config.toml
model = "image denoising autoencoder"
dataset = "dead-leaves pictures: piles of overlapping shapes"
train_examples = 145000
image_size = 32
crop_scale_min = 0.8
horizontal_flip = true
translate = 0.06
bottleneck = "denoising"
downsampling_factor = 8
encoder_arch = "vit"
encoder_norm = "layernorm_no_bias"
encoder_norm_position = "sandwich"
encoder_activation = "squared_relu"
encoder_mlp_ratio = 6
encoder_head_dim = 32
encoder_fused_qkv = true
encoder_bias = "all"
encoder_qk_norm = false
encoder_layer_scale_init = 0.1
encoder_parallel_block = false
encoder_inner_norm = true
encoder_patch_size = [8, 8]
encoder_conv_stem = false
encoder_layers = 6
encoder_width = 320
encoder_positions = "conv"
loss = "l1"
latent_channels = 8
decoder_norm = "batchnorm"
decoder_activation = "silu"
decoder_widths = [48, 48, 96, 192]
decoder_blocks_per_level = 2
decoder_block = "basic"
decoder_attention = false
decoder_upsampling = "nearest_conv"
init = "trunc_normal_002"
residual_init = "none"
optimizer = "soap"
beta2 = 0.95
lr = 0.0024
beta1 = 0.95
shampoo_beta = 0.95
eps = 1e-08
precondition_frequency = 25
max_precond_dim = 512
one_sided = true
adamw_lr_other_params = 0.0017
grad_clip = 1.0
cautious_weight_decay = true
steps = 4500
batch_size = 256
epochs = 7.9
lr_schedule = "cosine_restarts"
final_lr_fraction = 0.05
warmup_steps = 90
weight_decay = 0.1
adamw_weight_decay_other_params = 0.05
Rows from block 3 of the encoder, named by matrix and row number. Rows with one number belong to one neuron. Each number is 128 + 24 x the weight over its row's rms, rounded and kept within 0 to 255. All counts start at 0. Numbers have three digits each. After the name is the row's rms in percent of the matrix's.
# fc1: MLP up (encoder.blocks.3.mlp.fc1.weight, 1920x320), inputs 160-319
# fc2: MLP down (encoder.blocks.3.mlp.fc2.weight, 320x1920, transposed), outputs 160-319
fc1.1788 078:116163128116191112173074109133091163136097118128141165123127138101141133100099134186128134100118145121104150083114126172166153106099124094134107121123091121093131127152116123153127044145187116145108139126112148145099159149168120103152152150121101119130124108097130123134082128143149147153124128127106144091122164096119151139163106135136157142116112129121142122106110123136150128166118146094127105102122139151147119111144129151112089152122148101108168128112125147091133144139099161
fc2.1788 082:121105137158094144106129134133102109122137140126138130127099127139115117121175109133136143131133122138133121169115140162137116158149149137126137132136141158138102112150090132105146219153110103132131078128142082132131133128253133085134133114145132112096126121138119109145113126187140168145154132141173131131125106140166181122165135144131128125137105134168152138136110117114133159117105118109147128144158073095120090073117161150146172156194099161153118143109124149123120167120164097
fc1.1789 095:188127114105134138198097102090125145102146100086160121140127146101072165157143162161166125111122134137100130152082149122147127152136110114139080141114137097167181149128130113099115160163096139090123118131120137124155110126143121124149136139143142149107117129093119136109127131100134113096114138138156147147106109136105166101104159167137142142101120110093141132150136145127085113151129143093115094161123100106121154129147112132179154142093109145113130128129116130118158154102174131
fc2.1789 108:078066113114146158032155112061144132121175169109115130113132119117126108099169113126156145145111167100121167082132119096133144166105142112132119118143089132110151107128151142121096127111117116136121155114151065146106124114147103117097127105139067113143146088162111113123154116145160128096118128157137155113129148131159190158104175055108151150158087122151079106140111123123116141103130121175097145159118110146135093132150131111122122122118146125127140146102108143162144136143136131
fc1.1790 079:105137128157117091111135119074096139140109096118137140132127180126083129142148149107128098111122125161168104093105140098131127116167150086131133180126147088096146161177145133151118105138112136114119131171133137180184159115105149151175141135122115139116129104133101149141115148145110160135112137111107151156126157120140138089102119136158124131125123122141148103162130152125121126126090133159116133146108136124082117119136135100128119134074169118156147123123158118151143150132117155
fc2.1790 095:128094111109078125171174093147144144154125113155119144174126147143156120127117125112086138145144142075154133127088128128092122163122118119114153144122131141126119144115132090112168124134098112131147143159164118113139194137094112136142114142170097107121147126114109090105131129124169130133100105083124137109138145141130121108113144111114166099104140131118127126120139106131141147090159099117142133155119172134138099142098133090091146157106128089101115146100090119104138106109139134
fc1.1791 081:164111099140167161171098108153104063113093125190110137105105114137139162129113121121118128145102108133113142167130138112098124113144132131121121127141122177099126152130132143138147166115117139170069115114097107134126080127093097095140134138097119143123121153154139124107179148120120121122148122155106104122127137144147153124099150148085103129086090109123134148067149120142185113227127166126167121130124127145154154141144135135138144127091069155182091134109117159133113152145115122
fc2.1791 075:141129148100151121102105155138165144134104088076115127144128146114133081120128164100120116133074170125150147108096157127185138131133131108150117102138142162130127150146134145128138112072146130171126141108125144151158066128150124081116142149146105111143150125074166133146168088142126100117121120140134112087154185137117113139133077112126140095156115122177122087096132183119151128100105134132115145156123137152116127095095099113103126112146121148102120119139127103183121116113159181
fc1.1792 100:145120144112172208141158143121162149172134134144145135115124110110180141128152099136185143105112129150121132134141123151164132113089096122124133080145138103144109119108143113127110106135117105136126116135134116104076146127142112107151136152191167119120148099168097114107127150114151125119115088072142158152164133141132089147062121128140137082148125135154133097136121138086137111108107164153109113137104116141141150145138137136081115104165104124110130130099130134127140125139099122
fc2.1792 108:170139133157158145130127140167099099105115148118163108145117103121105125091144118162122130146110134130117166136156105127101121099159133140100139099130148141094120142119125138135138127086123146129137092087156138086104139121194142164096144118096132121165125122149136128155171140099125115098142143144140110122146154116075139144154116139075110148140153125130117150086146144106130108111141089163100133113166189098148164112110097092141123141127118164099113119145151112153171150122174121
fc1.1793 106:166108142138116084067158175160125151132082134083137154108132177108070128124105154106098096110129075081144145121183101163129123071117120124125110099156121145150144138154091086136161130093103127136138111124110096128107161127139119126097119131137124153127150139144117119166116160099152112129149148112082090134107151061096119103136132163133153158143103149141120123124158115125110136115155121118104111165120144176123109114121120128131129139118161180099058134119124099130125104098121152
fc2.1793 094:078136131174081143098147117086148132106101176086137131114125126158088198137124116132124154117102143123111114182184099102135127111141104180114137066117173124123149083151105133117130147143141137101129150142124126154137126113184125113114121105121161122118103128120148134132145118140137129090096113056126131111092108109161162149126125104125171116148117129142143102147133119126111159079133123135134116116159117111136102131128123139127123117108126140150109141111127095145148154120106135
fc1.1794 091:113117147149143115152128092095139137151171169139132102144125138140191126126139103118101138094153148130183148138134122118130137140140124122096123127128084148094094154102103138098129127140131147134105203130148117174132157155098112092151149084133125109118128147097138154140174069115149151099119125172112131143118107159109136141108103112136094105153148178125129099106146089125117152136104133105141087129125122109104137131111111170172168131110097097147142155110153120117118091115196112
fc2.1794 088:141107125114154141173126113174104127136161123153125108153137104135113133137106166120155099115147158144119166132110156186134137142117124169175134161132103119136163128094104170110114156137118122135165153136122104108138093109124145164120133149121189133118152133157142135110110134103093130147129104105101088112148098127139148088144120128130153173134135132136115168185124127083145121133180085109155167146107128114108155175114095121129123139107093161095131112121124139149153127098121107
fc1.1795 096:145154139064117139090132145120086099127155106102086116141133100136109145091128112127103137115132122100125092095173134104137164170150168123136147129125152127151124129148136119126131121151135149105080172108152112117137129147148124098126145130121098119114127079149171132137122128131130099136111121146121127126137097093152101112132125095087118115140147106175122138174138090130169121123121167114189111085157137145125177063147166163121104095159138108139139152127126149116096155136130150
fc2.1795 102:123142108114120134149124133083133096102109151134113134127131125121123122121087158116122135126140175158142141197153088138178099103161105060114126152145121097135113116095099147112108134109130109128123138134123149160150112125133089138147125110124079124151119127151107153113163108107100127109155131045093140124152126150127187128123126121144142126129106146134142154115120118149084124112132135151072126132120104099127143123148119126121149105054172105138139146084098133103149142120138155
fc1.1796 105:086115148139133147111094114110146157157090121116143132170140144097154134123136160091152129111123118101144120159138121082113103116155138134119114137125119140114049120155092157129123121166123118120153165140057113141120058084147098173110124102105116117079160151147134118108122117137123131126112104141145142127133126111132152167154130149127112149102097147139129127117125115134122142170072114162126106164136136122116123101143155143135164095162173128153179152148129137069141176125106147
fc2.1796 111:120126118134071114140152095170158116124118139105119114180122139131107128136132128159084108094143138101178142111088131142118117099096122132123099128154131122111172138152171155114179107128099141118153124120119133126175122131095120134118133156166134147152129133151119092110165132163152107121100159133130086110114116146122108081149127161144166123126110106126165084127128060143103131071174144150143110156110106120180138139143050133119174113078172133133123154083171116200120102151130156
fc1.1797 114:102134165083049116130112126084115149131129128120137100144119163122112103114107118120133156126092133133139148106120121094109145117104160138169114103177114157132135154114118134146126136131150116132125164178159069143108088100118112135086142143126099124132127153133162128146140110131128139116124139179095159093087109143141142132073125121117093173153150142182141136132156106142095136111104159122121129155105127144129109113170129122092178118129086098143138133098138152152128113160137117
fc2.1797 105:099134128118153118108128134098117101087120060134102135140149107109106091155123132133098166109128124160124158133158116108219137125133123116128128124103097176130151142122097104129135111138120143137117131127106120127135127100147158141121148106166134109125171119074154132111152146102155122105153139115139140140139110147120165061126131097116158159118124100119153116108095140136121118124120069103115118100132126122130128129134120100116099110090162127094108151098146120123146133142130149
fc1.1798 103:137074100148098148107125151139107122143131110155145151111096122116099158141134163139101135123143164106107152112197146125138144121125087132115154117139156129161131070171127159158144108115182160126138125091108127134139111154132139084097145134116162161122135123092124177124085156171116133123163158123112127193138127123150148129120121151158133145114125134133137103150108135116105135105110113142118069106142162111173109087122152132143102119119182151153132118148203131111125151111151135
fc2.1798 094:113143133151168131135116128063150102114096107139105083137130140128126115102144142110138136119133102119127137150151101136085146095129113125145106122086144146123137128133134139154143151126118134131156092142107110164133164091122152135110142146141149118125135139111117113101148138106125131142145107138133112146112131119103178140142172105118124118106086131153074161163164136137121118104157172135191121169134134130153072147120087099138142148126116129108107130118098120189032120126105116
fc1.1799 117:142136157150232150111185131109144117135148151167129101121140097127157126123118181134110114100155123124132107097142126158111153108122088134080140133128127166115136148081131115111093124124156118131093099121126129110171162122121127147106123128107191098149150156140105139142135104112119131100133170160136113115122098091076123123162115112133109126118135115164136140100132118076168152107147089116110151121147110145149135129098155102141111135058141159115123125195134081122125165145126146
fc2.1799 095:136147139148118147140115130136158119140089145152079112116147125113126099164148141083161096109149145134118138129175117095143141109137118111124173100106133108136054129126139120136128135136134113124163139141118106114110101150135140107135091144129136167127106060089137148138167136129107120120131144102124139155096142122123197155111117058143077119124121133098126119148130090108141105100142188159145091112157117126146100139081108163117132101119147109170151108084093098147140135153103145
fc1.1800 105:143111125125122168087165145114090110142143138126161110095110109107119138087139112134133137143145165141098150139125072113152095127132124122121203125155152140137103098132139153142144123124128118107132115096116130165143086166157121135130127131138120121092107117072145163121130130110101122137143152076126157153149095104117149137083107071139117178137162136162138064105167131139160138109112114134157126103143155126148110113101173163118108098111119108131129121139108096124100196123144150
fc2.1800 091:131162138134144136089132168053129136112101152134130116114127108094085100107072137135162126118121115151073126159116161137091132118102166141134152111125128116095108126133177116131134145145122127091083113108148120136140158090163122123109124100146129150152128119200155164113142170125134149130071156142124125134098117120138152128124149141143145178103091114145148103177132172129138129133080091160118175145134150127128104148157113104105120137128108110141144123156082111138119155144103160
fc1.1801 095:121146164146133175176123134105146143143146097139164142147096124122109122119134139153155126122126070107099089149187135154140119143145124149132171187103115129138116067167132101089119096121125156144129131108121106119100130118160170159132166112152191082137136113110102115121100149092116124111050115125108110103104148119141150148110111108134140127172154127112154129131118161087119143160100073135136100154164117163110134155157134124135089144130104116122077124170152119121124123085124117
fc2.1801 097:143143143150107161131106108082128123140092105147140097123139112149120118131126110121151115154141114155130159160103093156115127132162124172173151134088130152080090128139150125132108133140129172129153143136125095094125135099175137124122120114142098132157124112143117089130133139137127131110110129137116135099132112108090128069144123070072110135125144155121086130137132137115119115089127107123109090145134176113127193161064139084131124145117133122131119088152161101189133138116156144
fc1.1802 104:119119186110207108129127068134138083142129141131099101126117152163140106138145131133139129145104148137158111084087153164131123122092127156083161101142092142121124118129152163158076099100093097118133125125154159147168129115125120100101123103120073124123138131163117120129128122158139132125116101132140098112113127132114133104116128089136125109120111144120154165108135113090146130144092097145098110092123110116143134115109170131131114094126133143112149099136132114164159142151133156
fc2.1802 094:134097125120122119088142131056115152135125118135118113150113137115111057096129138156123156125123144105116148159121137119230142107134110130145139167194126121119082128103153139141115180120120110072121140116121077141140167137151097152119112150093114110110141164138147148154137134103115148108183140149139140133122142117149118123158121171159140166134123135167134148135171146135140123128146101143103135136138140138117144095136109116132132125129117108134140143097105127143129104125163111
fc1.1803 093:127135134122171130152139111130112155147113121126136114076139137163115094128131090077164125175129145138106128133138118138145098096116069122131102156106145110136130145166124132132113136108090187136133113126130072117126148124130160127126136094145123112110101136133105118128123149152093115146121097171164117096106102099141065142156158130155097131136108144119119125132116096135171128169145088139138085119127115142127076126111120126158147117120134101109084129095137080135130131076138153
fc2.1803 089:159157169137108096126105092118140129127136106113119114125137095133170144124107142186129098103141133159107126090063132124093129157128151125088151124127112133101180154134131101156154099124160121104144157128188123163137118154146145145138103167104092177087143106133164138122108179125132143098124146146100124119141160154079166123110124186135125114119122144115176143104129120159118116109134164123121124158146129118155108141151129162126110103066152100121144136177110173167145134127111149
fc1.1804 101:133074113103123169134185122131115124107096143139166125173112138087148106124121125066084146114117089139103088158132111155093139102136135148152144126126109161151108140144178157135121108157144108138119142124115130155151151092102143125145119120104098125124153152141200155142129105134134123156110100164103131131133150144109153145113081095136124122138131112146085081120127158107166151119147152131117134138112116138167128139132140120162121135098116146121138096106176144150100152123138121
fc2.1804 081:142139124142174115127111114114140151124151099115116100161096117151154094127125134126141153129138153126125147141163147122203119117157129124135138108134120127143127162105120145171116157133109160113109121111099108153130156161135109127142119100138129135145133099138120119160129143139103131073114098140147153125131116116147172115135137099107116105153125158126107149128142177153135131099125131159138103168131114145117102136140080159108111121128107073149118141110118093157118112134100128
fc1.1805 093:193163096097164121138127103104126123115102117128141122136165130133160096133168120104079153171114139137134128131122135101150104102129114083110122193133109162103137128102154111121114103102130136199121145109165082092136123135138120117135104130069158123126124150112091140163132142142124160119114142103122135121131162127125152144121064148124104161086129113157121100142134091109108121138138132166125130150137190159080193136116126105114118120092114126137133130126142129115118148120165165
fc2.1805 096:126123129142093116117141134146127112112122084120113124084140115088121077091109122141115147110104127132158111158120161137094132129120164160127122079137118097119135139143085134164141129132129149107117151155091152157157111095133096121145181112127076148143150160145116126112128098153193131107089110149130087110122113113117118060137138124125135136131130127148101135104096153173152112156107145131148096108108153093093153121108127102121174134111131144119145144186128099137149091122149134
fc1.1806 092:142136114089053113180128143095117128103193124144179135124141106087117146159123155118131125124143152126051123149096149159122126105124146116119149145103082093127132147154104124157171130141145139135150114138124143114147128127118100101140108113160121145107143115110156096114134133149117119101139125112134124133132148144132145106117110089141108169109159145118132134138134123156127100108159092062137153165129132160132086110114138126193110126082095116130146137117106137169100124117121145
fc2.1806 105:095156118149174155107120131152145143136133133152119127108116113129098105157133107137156126170132113108118122129151120159122117123091140165128143143137170126105121117134119116124117124114115186141044128127111108114126091129107101129105128126142155129112096156149141131154123154122138129105115118083125149135120123113154126121115125163131135170123087114124133125110061132075141147136099147149136118184120125135120144156173115161116133147096093180117131150118134165160130129153117139
fc1.1807 100:089129096145135140155149106118131141114111173150188110147129166112134148098128100104129105146137108134140099130144110117117115116102122147152120115153122126176139097125141109139101121155144105113134152116140138109123092132143154088090096144138181135146130168098143175151154133145155118118120140162175119139109122146140124112132161077107120182124099129133133142072121129159117109085146124122146150115121109100129106133136146148153149107143117115174112167123129100147098142134111108
fc2.1807 100:147108132104076113126122144126121097115124090117100114125132094102133103092131086129145118111140143123116086138142149143144122142130137118079123100081134132132118139150113116147147153160090114123160138130124146133142109152137154107131116129153142108143153175101118131134126167150124113136121116147127140119136155144168121124103106117129145168116149146125157165140154165117165117108094134112122111109157131122138103166167093100117117155151124132084108151098139098137145129105109105
fc1.1808 082:129141143104166122114085168153120118176072119140154140139164137093142120069109107169146106106119106173095119110102115123140133099123115133144127160090133146089124189117112137146128090120159145157140135134102157133109148130113099108143111142138097142129101146102143110122127125125122124128126143136095117137113171144116135134103084139101117104111133109089102127079113137131146145125147157112107174094092165136117140149134094137132100117153107112129158086133110139103127129149134147
fc2.1808 102:094088093135123113150109144100100145109132156145137128140096130146098163136171114121141122144130130122121145159143118144125120098055103111107115111146151088158145097103113148132156201128126130152099123106174163064134121144180111121108123123132138116118115123097143113125137135142116133122093158133177118155134122099138111145155178099124131161145167164138124118143147121163143128111082129135134104129146041087125119126135125112126146137158138190126079152088146139143139122121088091
fc1.1809 103:135110104110045116139154128146122119075168132115166125157108127120142109118135149180093128168142109092103162128116182110142091114127114181131119123147108096125112163139121116115126145106107120078120147129123146110129139136120122088124112111161149110084123115110129125140130130148167179133136150126113148119155120156162137124152134127145110172150113088137097105128170100154146134080168119113136090137146159125104108119145133147149155128091167139151134163118156112150104109164161132
fc2.1809 094:148131140144164123113119143122163155129107113110147126107158140137114125126142111094163121119136158130140156168184127132125111134131136100131087167104129132090100139133132123134126126109117177128145144112105060144128183121137129133093107114150080140138137174092108106162118131105085156137168125081146126142147161106141190169141174113137127090114148141135164121094105109148105137140143124102131120143118119126141124108159079140104097129107113155118099108126096134157153130143142145
fc1.1810 102:088087118133146120124114176123124139138137138148153060088161138154115120131129131080165172154149145118123097113112146168129106156118126135116121138150129148128156151154133117149166114146168152145087113130133083137154143179123144159175130123109116142105129109131112114115109134125136096151152113112137108167109128118122100169083170128141156159079138085092147084119086127155153112144121162157116125122096158092123128131170153083163117152114092114165141142092153164113142109088130118
fc2.1810 125:168143124106074108115121110172109135122142094138136103124140117097164112126098163148167125136115135142127090121152105153148131155130157084141138119109137102152160144131111092145117146131134138215179165141162116130135154096143126135121111144127130091143135124112133115143132169107089128129144128124134116090128092152118153141130138085104119081151158130143164149121117162139139123088113140108092028117128183109116135142120129133098122154103116146101139141146130135072126141123071107
fc1.1811 095:147160150099141143154131133121093107138094103140149099145153117103124117132078095157150130129156137120122130164117150148085139132156100121137105146177085160129096107158115082158075088114110185121137116100138111137081144142148106138088136096161125118175149121115125162109143148145166142114107074145151157132137172095132147095120096138147136119161153130132150116096114160095128153102086097147110103138122131118118101125131109136135152110093119156142120131171129098137140129148131125
fc2.1811 104:117129134151082124085103172113092112112137094126105097119112136137146112156100110123127113090140125116110071107193164177125132096105131097098094117107153131138134139116142187144145131162143138191114142111146131112141128098150159156149133137106142157143142145062143117123132142159136125150140091180135127081108113116130185166133137126126117118147131125118148099141128119091141127071135175109117057128135132124128100123104158108104137126153106133132167144101132116181135109156102132
fc1.1812 095:056120164170144123132132118141149108166144155148109133144153136125135145113166127145143117132107161123124094160167136135134169120119151156099114115137134150101144124132138157181131105136155138119105074129142089106119107125141136119129118117122143153146093163127143139117111140151118123087108121110145173130088148121107144107144153113124107082149135129101103137123141114134118142151131142128143109123089107114171112157125071125143142067183138149094188113139117158129135146115098122
fc2.1812 091:133160144107081150119154140122140123109121162130134144079118131145131117101142135165141082130141143133139110162080114136139099080179135084105155156136117106143102121135134124162148171129126080153044146093153121170173147134144116142133094146119129114154163132112144140124136105102104121089134118082104149099120137136139080086106070128146132150109157144131149178103150101120131101139118125091111150133164159133141142125146115112143182143147120141090116123129112142115103126110120149
fc1.1813 121:122112097143139152109169146114155130135145133141134167101103119088110150107112104090120096117170150181092161109119131122112179130135116127086112168133155156119120120134153188143145137181136123088095148112086129112137117094157115125126126058135161115111113128105124114127108082119146126143125152116118133122138137118151130110121150102146121167130090131100128124112149142113145132158136125081181166110156091140120108161127136143150113172132145087189121142116068123127107128155148142
fc2.1813 109:083148143096128118156124119105120137122171124094137148105097128173123163152085132126150163095121140102154120198116116166148122122121137111125165123134079137140129138155170092133145096145127152153129140140102130153143137130151142119168131114109115132138112111135113126154177145126148116097125116086116124157149150116067161133102080111138151136103127125123155098136181082132132163144103123165113110159132122141153143142170141122142135088100178112120100137153128123131147126145117137
fc1.1814 071:093099152159161162114139129134153153098059151167139099070100132163111145130157102146123118108123099118159100128141124192138101189080143150088114098136132137149142139141096113138115174145154114069082105127147143124157123085123089137115131088132118119106131102132150153137144096136127107141087112153166145123131141096108108111133109154103109094124151148139147135123096148123128092134074138167117125156118126138118136092133126146121126163134148107096146144082140151069161162140136125
fc2.1814 091:120133127139138120134133103116150150134125117149141141180139108113108139093081142143154136128158132114138119126138119088103130122118126126139126160172110140120143107131151146082119104107123182147123157166132140175128150132072124138176115118112131129114169152121147122138102136118118136136160125106093123084127100143108091164107138139110106110112151130157136143116148103154140153146121154115128112167135119110122122157141117147132121144116134119141152154112099157139153109128105164
fc1.1815 101:101119106157104167129108132116111124145133169091123109142136113151109130129129167114127121093085128124125099120123150145134096134151088147116175122085127117135120133133124141114146130126147149115131114151080084088094126150144120153120136106148113129081108105124157127170159153119118146127127097120086111180095120165133125144120147114137117117146094091124153153112151132134119149129100092127122138182109109077123074123135100095082096131126166114185130140148148155130119120107126138
fc2.1815 108:153135100130179110128146133171115140140102139140142131118126135127110192097071122150099100155120076120117130118125137177121157099105138096123138112119139139138161131128131157116141157110125142089189130144111138132118157128179120129104105138145166152116115146123136127153118130138111130158145137170127112106105125115104127129151130127056156128143092122129114149140115138124123104103122162148156174104126179189126114146093130165078117113089133139109114117061139126127121120115136104
fc1.1816 098:161094142137117144166105124155115135104173154075118127087146110145098122124118150146127131101124147104136103126155140130089121131130102151142100124185172124109135129125106140109151115115117113084117145170136131122120121127184131109092094155144127103119161122129111095125129081132143145130115108134164109113150119106146122124108143142111141139158144088102131158150141118174072139104108124126128084125106142142098091115103111142122100113138143197132117156115118130150136151147144127
fc2.1816 095:093124112086092145096139135151114148128162176135126143173128131137112100123193143122119108134122110145152162164129130187158149109178151183173173094148087146115078151126115127147121175134157139056131107144126122161115083124151146125129126108134112145143149117126133111142136132135119141142115174130136136128117141138167135149110131098140119160098133143141135090124076048134142126096119116111175084096111160118124111146167135132112120125145125123160117135145129107111111148138133130
fc1.1817 108:106087163126147121121116118164089115138072136119119106132149144081185112126133142102133162109129124138132104153138120100137122160107117121126116121122090119140110115146114135164143124116144122124137112171122143126132102123140095145097116088132091141114151155091151140150131139122156136158135168132120093141123131141140166130115127100149155117138115112106135121129096135121117160135116174115097150135128125119132088166086146061117137116068114092092114121123143073124167144130121203
fc2.1817 107:130131127158100122159165125099121140182128132143152134160107163152099087149169122134135110139155119126141108128179171082106136153124142137161124122113141120101082091113142134125131169157126161134053129114154117072122175084123137133134119129159147115139135113138096111129089138114117110137125128162123151148122114115163151160121131126091106140105120151109129131156129114126147140086152141128106106119145087147136112125087134089121136134143084079118141125094088137125124139139147104
fc1.1818 103:133133116108127142106103134118156122162114130100122100150148172126110161129127151136184119110125135122136103130091168097146143131202135117135122156068111098135131118183095109136117110124146136122148145111122096135135138124140143125136150123109141146135101098151116155124195105120144127151130153051073137118201131118112170130101113140084123069101126131127135102199127088082130127144153107147150150123127157103139085105144154082118125099114142075120181142107104126121122172127128134
fc2.1818 106:104105117119059130130143172117116149143125160134132153119127086147104132132119116105158115117152160125084121101139095099110129070139145098105113123130115125144120100128137126122120157147116117085166151109123151147093130140145122122091149126121101112122104089100130128119081168137120155124103087101140125177097131143120164109140167125163116131130086122131145173114130164153119106112116069115144150122099147118124125109093115144104146156121107134169151156113099147125123137111138156
fc1.1819 101:125155142141130145135138133124177162143072121122099140102158100113130148092136116149075156122152092155143067099142110104125151103160137116137159109146152141086123141143098145142133088116074141137118147147127124166142109170122115124133136095158174130131120097126170136158119117126148119181135100121130162168138119124136144119071100114143126089146121146147156105168112102134111102148097149137110165118120127108128145146156134084124161145104064146099147127086142154099120142168091092
fc2.1819 103:071113115141084162112132158129133110125142099113141126145147136137118146098118121186122126142131135138126119161156111148118125138163138140127111110123110122137134117174082108137108142149129162137073116116120155118142091113127113142162155117135108141145081136132092109089149160151127133117125134126154135115114126128094133103158134111123132115085101112119121096091102105141135185133143127137131126131150127099138145075132171119168136164127113180141148119177153138117104123114086121
fc1.1820 104:134075126118159146079179116147128086118132150137118114125151152185126121165159140082103151098150158156132121137146121120137163127151114090044120133144159145136126130103145163154115141138114138103144100099127144100120135176152162124138156123177145118136160127084117138094109164130113093187097101148105115148102105134144136097154134117160097121111140143118126148143124141146167150086170089135130068092124123107149133126131141105183125179120127164105093100127133149136114100084153116
fc2.1820 092:133117133119153106151131112066153100155077112108145113153116139116112131137103124171144147192084122128144141172155126115134125128146148151150149148096115132141139085140082113142146163159154163116139171124147109144144158095180155125128096147114117131122122113119104132169142127137136108139107145136119134117116090126142203145089125147119113102133127085129118134108157129140100133156109110112155115145112089113165083130075148119157128099100151123112145154087101118187110124087092154
fc1.1821 101:152159163119158083126110131088124108165135102114148120129139093126142090148161099117113083150117168157135156098147115132107141108062121107106145138146129207074124143097162152128128140126137116174156117148151101082120108138135175142138122122071119174101145132135128140175111144077073133104119148121141148155103128093097142117108144153135120110129132124134132130167128113145130140113129108134114142120119141193130134137113165112146103119145075119125111139098174093152136116113119120
fc2.1821 097:143114113108086159149141141180127151182127068158141155157152161100124121134107118163176182132140144113145110119109172137186128152097127116160120141120098105097115193136119137152108134123127156130095152144117122125108163120124119115147167097150110112140092159138115146102111098121142121093111148151125124149122143131106116123137089122132107153108110120120089131136156133146153145132132122100120098117103081111114153113135119139090127111107147103129155108189094111149154088111118138
fc1.1822 089:187168133115121148130165108119113109132129158151117107116136086127143076096112138154152130121138129153144135174140128133164123140152103110126143105172137163146113108110105126154136132105087122195130153126124148124130129117164161144128137141190159124155127118141121143112136110150131140138127129143141151131139103123130109122118124140118155112128142126119146139114149107069109167121138129178114101093132115104156163143132146119138098204106149171105145157159107127134103123108069113
fc2.1822 097:137164185154133115157097150150138111104109117153097129150173131094173132136085092084113135087166163119113147110111141106109137104167116150171142100104121164095110102153121126165134130109141100190164125174110100114145147133136077111086106144092101117149134142157132157123129106103135121153092115166133140091135149126118140108125119133144146111109123152125142113111120097177138124133155114109117156099143098138120163096135154114114106113099151141169129129114129090157132116117119138
fc1.1823 121:153127144101142112116151129124132130128092095128158103160142163151124131132089094160111124141140131140149126192153148147080135146148072116127169126145114112100080133160136119146141122112104186146164136128126109129118129152134108132096160107189105112158150144113112130146135101151147101142127074103126151122127116086140120102114137097164156163129136116095140133142133112079157160118113150206115126116167143099106138123150102167106137114129113146069080112112106078116124124153129120
fc2.1823 103:139120119144111114164118165155133122148175082121118151129107136119124124124141127121134115113110129107124103101183144152123143129112152132075100105104132126144133162093133137133136134131112127155117164134158128105140135094177127101140131141119162127149125165072112132121120119167142137091127130212147145091124131119133178135151158147145101112112178143136107130126128089083087123095153146086120108111116130127147099134095142154109146160108072136115162172143136156111140169097134094
fc1.1824 098:073127115126173145114156123131146110142156091173115109128126147096109149121128176142152131137123125140130177187130149085147148104105171163133137102144149121142133132161121110151125108119158111097125144102129162159150130145121131096099141100111128117092161130078124162117137092144117139111065115138128113126099170125102161138119105148148119095157133135145134143098119138217110147133138125117067137138120108153150135112128100091125098110126128162101104135162128097149134098131083121
fc2.1824 095:173152142131097113112144141165133139127117138129147147096154111113136162148121154133097147131133106100102115151132118127121160157156101072110151163105137132131108147155156123142139150123136121109201076139182127172119123104117144128112127116146126107147135114171130141148103149104129126122188140137137113158124128128153112178101102107121129139131134116119102096110139168062177165046112174125173110148121125141159099135121080116086128141126109122114106118095101128126122142142101130
fc1.1825 085:150123157115087131186132130104145116129081135170142116123125121111109110116157134100123139113140094123168169147166117100136081087104108108112136114092143124100151122160086137150141138125154163124145164141122115184150161143104111132146127143161166142105111135105111110137140123149150103134149155128136119143114156122102116140111100123104121075141119104164115121126134130129123125093136109147136130130123126170104108093084126132122174103109150152113138114126177110141072172136121184
fc2.1825 080:138114121163142117081101136137115164129113116119102116130123177139123131120160107151161110125137097109137127109167140141080160116106155093080109112127151103133179107128134125130159138125125120131170124116109067116160129115165117149081123164129105121137123168154157114141145096153130147089141148087150117106134079146150140128117158134135152166074153108170120198125148104108091074120147135125161099126138124127124095149101128127128160142147140132142115159119125140176143101148116111
fc1.1826 120:124127153127157118183139098139120109117110140114091130110107076105097092106120134124152093136101145097109107100072112114179105109109140090135160124129158188095142134141126141095142149116126151110162174148151108156112118103128116155145079144133118082114153120168144126131161125137089136142105138141122164138148139060169139182120090112134124143097159130146084139099081130075132114165154141131124102117140149159122115163144141150134094143078046145107105177154147116147063113116110152
fc2.1826 103:118119136102119166124140086117088158149056128116121120147133136124111186142153148136099124126079097112110079151154113120143148122088066092116145151127148104092143136145149141101126162165109102134193115169132157132165109129148117116132134122111097139175131142121138121111092125123157129119149110134171130128101136121107169131178121072114135180124104134135141154131138195149108125135153122143140117138152128131102110083111120121104144083108130102137116146117141124162121127130117115
fc1.1827 104:202134164105103112129142108104116136132123121124095135136131185134116148211124120099127095116104115121061131087157140141139088167117133154106094142116133147197149117158129119107115142121129144135145124136129082085118127119137155128148153153100171131150121114113119110134132184133110121162160143111123117169102113126097154115102170125150124127123140109127146074180129165132134146103144101108129119137097127093116121164121137148162108124173104139134110110130154118169142130094069164
fc2.1827 112:119142139123173125144127112106124115136191109147104125091123125120147132146166123144157116129143098128142095106122120173124129109123108128143122152143118133126125176159091129149129106098154115073096119098118116121142139136103108095098150137112109160130129139161092165122115117104154141105136114149124158101132175109144120148130108120122124147097116106119147161098142141126129137171087112143138135098132134126140192118112160104154117088090158163125168090123151131049126166154158127
fc1.1828 127:137098107096081144120136135161105189123131132154117105131144102150085125109138132119127120160110121137148156153142146090152105137123127169118136139141141163125138130098058137116129106102155125113109137120113123151142106113107146126158113152143049143144136110123187117163113159152153153120124136149114133127091120136120130109128135109166172103169139073159162096125150110140128131136116116141171168093158144118133138143074119087094067123108122131090074117140143119157122107125121146
fc2.1828 092:122097145156215107070111145074158118130102197122112117119124125147121176145115130116128147114136141107093087224082120162104143146162146086094129112098138123125132128162152119122091145117110147104157124131128117115113134091156109124146107119082114106120139149182110166106147094132122110117150109149131117121113125116103096085139135133106125175079118144135157114121098134175097137149109133135126146145108112132141130088140106110105136107142093151128126123165116115119123137123145152